config.toml
model = "contrastive image-text model"
dataset = "short English words printed on busy colour backdrops"
train_examples = 90422
image_size = 40
crop_scale_min = 0.8
horizontal_flip = false
translate = 0.12
tokenizer = "word"
vocab_size = 241
loss = "softmax"
embed_dim = 128
encoder_arch = "xception"
encoder_norm = "batchnorm"
encoder_activation = "relu"
encoder_depths = [2, 4, 4]
encoder_kernel_size = 3
encoder_stem = "deep"
encoder_widths = [96, 160, 288]
text_encoder_causal = true
text_encoder_width = 128
text_encoder_layers = 12
text_encoder_norm = "rmsnorm"
text_encoder_norm_position = "pre"
text_encoder_activation = "quick_gelu"
text_encoder_mlp_ratio = 3
text_encoder_head_dim = 64
text_encoder_fused_qkv = false
text_encoder_bias = "all"
text_encoder_qk_norm = false
text_encoder_parallel_block = false
text_encoder_inner_norm = false
text_encoder_kv_group_size = 2
text_encoder_positions = "learned"
init = "kaiming_normal"
residual_init = "zero_last"
optimizer = "adamw"
lr = 0.0032
beta1 = 0.9
beta2 = 0.99
eps = 1e-10
grad_clip = 1.0
magnitude_pruning = 0.7
steps = 6200
batch_size = 256
epochs = 17.6
lr_schedule = "cosine"
final_lr_fraction = 0.01
warmup_steps = 310
weight_decay = 0.09
Rows from block 6 of the text encoder of a small contrastive image-text model, named by matrix and row number. Rows with one number belong to one neuron. Each number is 128 + 32 x the weight over its row's rms, rounded and kept within 0 to 255. All counts start at 0. After the name is the row's rms in percent of the matrix's.
After each neuron's rows are labels from the 100 texts, of 14848, where the neuron reaches its highest value: "tokens" is the input token at the peak. Only what is clearly more common there than usual is listed. The data: short English words printed on busy colour backdrops.
# fc1: MLP up (text_encoder.blocks.6.mlp.fc1.weight, 384x128), inputs 0-127
# fc2: MLP down (text_encoder.blocks.6.mlp.fc2.weight, 128x384, transposed), outputs 0-127

fc1.298 088 [215 128 128 190 228 128 128 128 128 128 128 128 128 128 128 128 128 128 128 128 128 183 128 128  42 128 128 128 128 128 128 128 128 215 128  68  78  43 128 128 128 128 128 128 128 128 128 128 234 128 128  66 128 128 128 128 128 128 128 128 128 189 128 128 128 128 128 128 128  69 128 128 128  77 128 128 128 128 128 128 180 128 128 128  31 128 128 128 128 181 128 128 128 128 128  67 128 128 128 128 128 128  86 128 128 128 128 179 128 128 128 185 128 128 128 128 128 128 128 128 128 128 234 201 128 128 128 231]
fc2.298 085 [128 128 128 128 128 128 128 128 161 128 128  60 128 128 128 128 128 128 128 128 128 128 128 128 128 128 128 128 128 128 128 128 128   0 128 128 128 169 128 128 128 128 128 128 128 237 128 128 128 128 128 128 128  87 128 199 128 128  28 128 212 128  64 128 128  42 128 128 128 128 128 128 128 128 128 128 128 128 128 128 128 128 128 128 128 128 128 128  77 128 128 128 128 166 128 128 169 128  66 128 128 128 128 128 128 128 128 128 128 128 128 193 212  81 128 128 128 128 128 128   0 128  25 128 128 128 128 128]
tokens: "left"; "net"

fc1.281 129 [128 128 128 175 128 128 128 128  84 128 128 128  95  79 128 168 128 128  83 128 128  78 128 128 128 128 128 128  89  65 165 153 128 128  78 128 128 102 196  75 128 128 128 128 128 128 184 163 128 128  95  89 128 128 128 128  48 128 128 170 180 128 175  30 128 128 100 128 128 159 128 128 128  62 128 128 128 234 167 128 128 128 128 128 128 128 128 194 128 173 128 166 128 176 191 128 128 166 128 176  94 128 128 128 128  45 128 128 172 128  41 128  91  78 193 128 128 128 128 128  85 181 128 128  96 128 128  88]
fc2.281 124 [102  45  63 128 128  69  60 128 128  62  68 128 176 172  71 128 128 128 128 128 128 128 128 128 128 128 128  72 128 180 128 128 128 128 206 128 100 128  87 128 128 128 163 128 128 181  86  88 128 128 128 128 128  77 128 191 128  71 128 128 128 128  90 128  44 128 181 102 128 128 128 177 128 128 128 128  85  55 128 128 128 128  76 128 128 128 128 128 128  96 128 128 128 128 128  79 155 128  85 128 207  88 128 128 128 128 128 165 128 200 128 128 128 128 128 128 128  48 197 128 128 128  83 128  90 128 128 197]
tokens: "cart"; "fall"

fc1.283 105 [128 128 128 217 205 191 128 128  49 191 128 128 128 128 128 128 128 128 128 128 128 128 128 128  70 128 176 128 128 128  67 128 128 238  83 128 128  46 171 128 176 128 128  90 128 128 128 128 179 128  81 128 168 128 128  69 128 128 128 128 128 177 128  60 177 128 128 128  81 128 128  74 128 128 175 128 128 128 128  58 128 128  92 128 128 128 128 128 128 128 208 128 128 128 128 128 128  73  87 128 128 128 128 128 128 128 128 128 128 128 128 169 186 128 128 128 128 128 128 128 229 128 204 128 128 175 128 128]
fc2.283 131 [128  82  82 128 128 128 128 128 128 128 128 128 128 128 128 128 157 128 128 128 128 128 105 128 128 128 128 128 128 128 128 174 128   4 128 105 128 152 128 128 128 180 128 168 128 223 128 128 151 128 128 128 128  85 128 128 128 128  55 128 170 128  83  71 128  43 128 128 103 128 128 128 104 128 128 128 128  90 165 128  89 128  91 128 128 128 128 164  47 128 128 128 128 199 128 101 210 128  54 128 128 128 128 128 128 103 128 128 128 128 128 203 225  73 151 128 128 154 128 128  23 128  44 128 128 128 128 152]
tokens: "park"; "dark"

fc1.204 090 [128 128  32 177 128 128 128 128 128 128 128 205 128 128 170 128 128  64 128 169 128 190 128 128 128 128 128 128 128 128  74 128 128 255 128 128  66  24 128 128 128 128 128 193 128 128 185 128 128 128 128  73 165 128 128 128 128 128 128 128 128 201 128  73 128 128 128 128 128 128 128 128 128 128 206 128 128 179 128  76 128 174 128 203 128 128 128 128 128 128 202 182 128 128 128 128 128 128 128 128 128 128 128 128 128 128 128 128 128 128 128 128 128 128 128  51 171 128 128 128 128 128 128 128  17 128 128 128]
fc2.204 116 [128  97  99  42 128  81 128 128 128 128 128 128 128 128 128 128 128 128 128 128 128 128 128 128 160 128 128 128 128 128 128 173 128  13 128 128 128 128 128 128 128 166 128 158 128 208 128 128 128  98 128 128 128 128 128 208 128 128  77 128 186 128  86  86 128  41 128 128 128 128 128 128 128 128 128 128 128  77 164 128  70 128  95 128 128 128 128 177  73 128 128 128 128 185 159 109 207 128  50 148 128  95  93 128 128 103 128 128 128 128 108 210 212  71 128 128 128 153 128 128  36 128  33 128 128 128 128 155]
tokens: "tea"; "left"

fc1.349 104 [128 128 128 128  74 185 128 128 128 167 128 128 128 128 128 128 128 128  95 128 128 128  75  43 178 179 128 128  79 128 128 128 128 128 128  57  72  37 128 128 128 188 128 128 128 128 128 128 128 128 128 128 128 128 128 128  82 128 128 128 128 128 180  73 128 128  83 128 128 128 128 128 128  71 128 128 128 128 128 128  48 128 128 128  65 128 128 128  89 217 215 128 128 188 128  85 128 174 128 170  72 128 174 128 128  83 128 202 128 128 128 206 128 128 198 128 128 128 128 128 128 190 128 128  41 128 128 128]
fc2.349 059 [186  82 128 172 128 128 197 128 128 128 128 198 128 128 128 128 128 128 128 128 128 128 128  83 128 128 128 128 179 128  74 128 128 128  70 128 128 128 128 128 236 128 128 128 185 128 128 128 128 128  62 128 128 128 128 128  54 128 128 128 128 128 128  51 219 128 128 128 128  73  65 128 128 128 128 128 128 221 193  55 128 128 128 128 128 128 128 128 128 128 186 128 128 128 128 128 189 128 128 128  63 128 128 128 213  69 128 128 128 128 128 200 200 128 183 128 128 128  70 128 128 128 128 128 128 128 128 128]
tokens: "<end>"

fc1.181 129 [225  87 128 205 187 128 128 128 128  94 128 190 128 128 128 128 205 128 128 128 174 171 128  67  42 128 128 128 128  87 128 193  74 212 128 128 128  48 128 128 128 128 128 165 128 128 128 128 128 128 128 128 128  93 128 128 128 128 128 128  63 169 128 128 175 157 128 128 128  73 128  63 128 128 128 173 128 196 128  64 128 128 128 128 128 170 128 128 128 128 128 128 128 128 128 128 128 128  46 128 128 128 128 128 165 128 154 128 128 128 128 128 128 128 128  66 128 128 128 128 224 128 208 128 128 128 180 128]
fc2.181 137 [128  56  93 128 128  99 128 128 158 128  46 103 128 173 128 128 128 128 128 128 128 128 128 128 128 128 128 100 128 128 128 128 128  46 128 128 128 184  74 128 128 168 128 128 128 231 128 128 128 128 128 128 128  51 128 190 128 128  85 128 192 128  53 103 128  62 128  82 128 128 128 128 128 128 128 128 128  37 128 128  65 128 128 128 128  97 128 155  96 128 128 128 128 180 128 128 164 128  56 159 128 128  91 128 128 128 128 128 128 128 128 190 157  93 160 128 128 128 182 128  45 128  14  87 128  90 128 128]
tokens: "park"; "dark"

fc1.215 110 [128 128  55 128 128 128 128 128 128 128 128 176  56 128 128 128 200  75 128 128 128 128 128 128  47 128 128 128 171 128  90 184 128 225 128 128 128  90 128 128 185 128 128 128 128 128 128 128 128 128 128 128 128 128 128 128 128 128 128 128  84 194 128  57 201 128 128 128 128  78  80  30 128 128 128 128 128 209 128  50 128 128 128 128  51 174 128 128 128 176 128 128 128 128  88 128 128  87 128 128 128 128 128 128 128 128 128 128  69 128  59 128 128 128  99  52 128 176 128 128 128 128 210 175 128 128 128 128]
fc2.215 088 [128  75 128 128 128 128 128 128 164 128  85 128 128 128 128 128 128 128 128 128 128 128 128 128 128 128 128 128 128 128 128 168 128   0 128 128 128 128 128 128 128 179 128 128 128 241 128 128 128 128 128 128 128  60 128 128 128 128  33 128 187 128  64  78 128  46 128 128 128 128 128 128 128 128 128 128 128 128 166 128 128 128 128 128 128 128 128 128  53 128 128 128 128 210 128 128 201 128  48 128 128 128  92 128 128 128 128 128 128 128 128 190 203  85 128 128 128 128 128 128  10 128  37 128 128 128 128 128]
tokens: "park"; "dark"

fc1.66 126 [128  78  92 128 175 128 128 128 128 128 128 128 128 128 128 162 128  42 128 128 128 128 128 128 128 168 128  73 196 128  88 128 128  86 128 128 199  78  85 165 159 162 128 128 128 128  76 128 128 128 128 128  65  91 193 128 128 128  93 128 128 189 128 128 158 128 160 128 128 128 128 128  89 128  95 179  83 128  74  73 128 128  63 128 172 157 128 128 128 172 128  96 128 128  85 161 192  67 128  78 128 128  44  77 181 128 128  84 128 128 128 128 128 175 128  69 218 128 128 128 128  72  63 128 128 128 128 128]
fc2.66 112 [128 203 161  70 128 198 128  86  78 128 209 128 128  88 161 128  92 128 128 128 128 128 190 195 146 128  74 189 164 128 128  74 128 128 128 128 178 128 128 128  79 128 128 128 158 128 128 128 128 128  97 128 128 167 128  84 128 128 128 128 128 128 128 167 128 173  85 128 161 128 128 128 161 128 128 128 128 178 128 128 203 128 173 128 182 128 128  36 178 128 128 128 151  92 128 185  61 128 176  74  88 167 128 128 128 128 163  81 128  96 156  69  98 174 128 128 128 128 102  98  96 128 161  84 176 154 128  82]
tokens: "<end>"

fc1.113 150 [128 128 102 128 128 128 183 173 128 128 180 128 128 128 128 100 128 128 128 174 128  82  72  43 128  96 128 128  79 128 128 128 168 156 128  92 102 128 202 128 128 128 128 128 128 128 182 128 128 128 155 128 178 128 100 128  91 128 128 168  89 128 128 128 128  54  90 128 128 128 128  61 128  13 192 128 128 171 128 128  78 170 128 165  45 128 176 156  28 128 128 179 128 128 128 128 170 128 128 128 128  69 166 128 128 128 128 175 128 128 128 161 171  62 128 128 128 128  78 177 104 128 128 128 128 128 173 128]
fc2.113 164 [128 182 191  94 128 128 128  96 128  93 128 128 128 111 128 128  90 128 128 128 128 128 168 181 128 128  80 163 128 128 152  73 128 201 128 152 128 128 128 128  85  53 128  83 128  83 128 128 128 168 128 128 101 182 128  70 128 128 174 128 128 128 166 174 128 213 128 128 128 128 161 128 128 128 128 128 128 128  94 128 190 128 159 128 128 128 128  88 207  81  89 128 128  55 128 176  52 128 199  77 128 180 155 128  90 128 128  88 128 101 128  46  56 173  93 128 128  93 128  98 128 128 182 128 163 128 128 109]
tokens: "<end>"

fc1.201 122 [128 128  86 128 128 163 128 128 128 128  84 128 128 128 128 187 171  82  76 128 187 128  78 128 128 128 189  53 128 128 128 128 128 128 128 128 184 165 128 128 128 128 128 128 128 200 128 128 128 128 128 128 128 128 178  64 128 128 128 128 128 128  68 128 172 128 128 128 128  42 128 163 128 128  66 128 128 128 210 128 128 184 128  81 173 128 128 161 128 128 167 128 128 178 128 128 166  93 128 179 128 128  62 128 128  42 181 128 128  84  53 128 128 128 128  31 172 128 128 128 128 128  96 128 203  88 128 128]
fc2.201 078 [128 128 128 128 128 128 128 128 128 128 128 128 128 168 128 128 128 128 128 128 128  64 128  22 128 128 128 128 128 128 128 128 128 128 182 128  43 128 128 128 128 128 128 153 128 128 128 128 128 128 183 128 160 128 128 177 128  86 128 128 128 128 128 128  62 128 128  68 128 128 128 128 128 128 128 128 128 128 128 128  29 128 128 128  20 128 128 214 128 128 128 128 128 128 128  44 128 128 128 128 171  76 128 128 128 128 128 223 128 204 128 236 181 128 128 175 128 128 128 128  91 128  71 128  26 128 128 128]
tokens: "<end>"

fc1.182 099 [128 128 128 204 128 128 167 128 128 128 128 128  54 128 128 128 128  64 128 128  80 128 128  41  77  94 178  82 183  75 128 176 128 128 128 128 128  29 128 184 194 128 128 128 128 128 181 128 185 128 128 128 174 128 128  58  76 128 128 128 128 128 128 128 171 128 128 128 128 128 128  53 128 128 128 128 128 128 128 128 128 128 162 128  59 207  90 128 128 128 128 128 128 128 128 128 128 128 128 128 128 128 175 128 169 128 128 128 128 128 128 128 128 175 128  67 128 128   8 128 128 128 128 128  64 178 166 171]
fc2.182 129 [128  83  82  86 128  94 128 128 160 128 128 128 128 128 128 128 151 128 128 128 128 128 100 128 128 128 128 103 128 128 128 183 128  36 128 128 128 128 128 128 128 177 128 169 128 193 128 128 128 128 128 128 128 104 128 204 128 128  85 128 178 128  91  70 128  38 128 128 128 128  89 128 128 128 128 128 128  92 178 128  68 128  81 128 128 128 128 177  70 128 128 128 128 128 165  91 220 128  44 155 128  90  91 128 128 103 128 128 128 128 128 234 226  75 153 128 128 150 128 128  61 128  44 128 102 128 128 166]
tokens: "van"; "nail"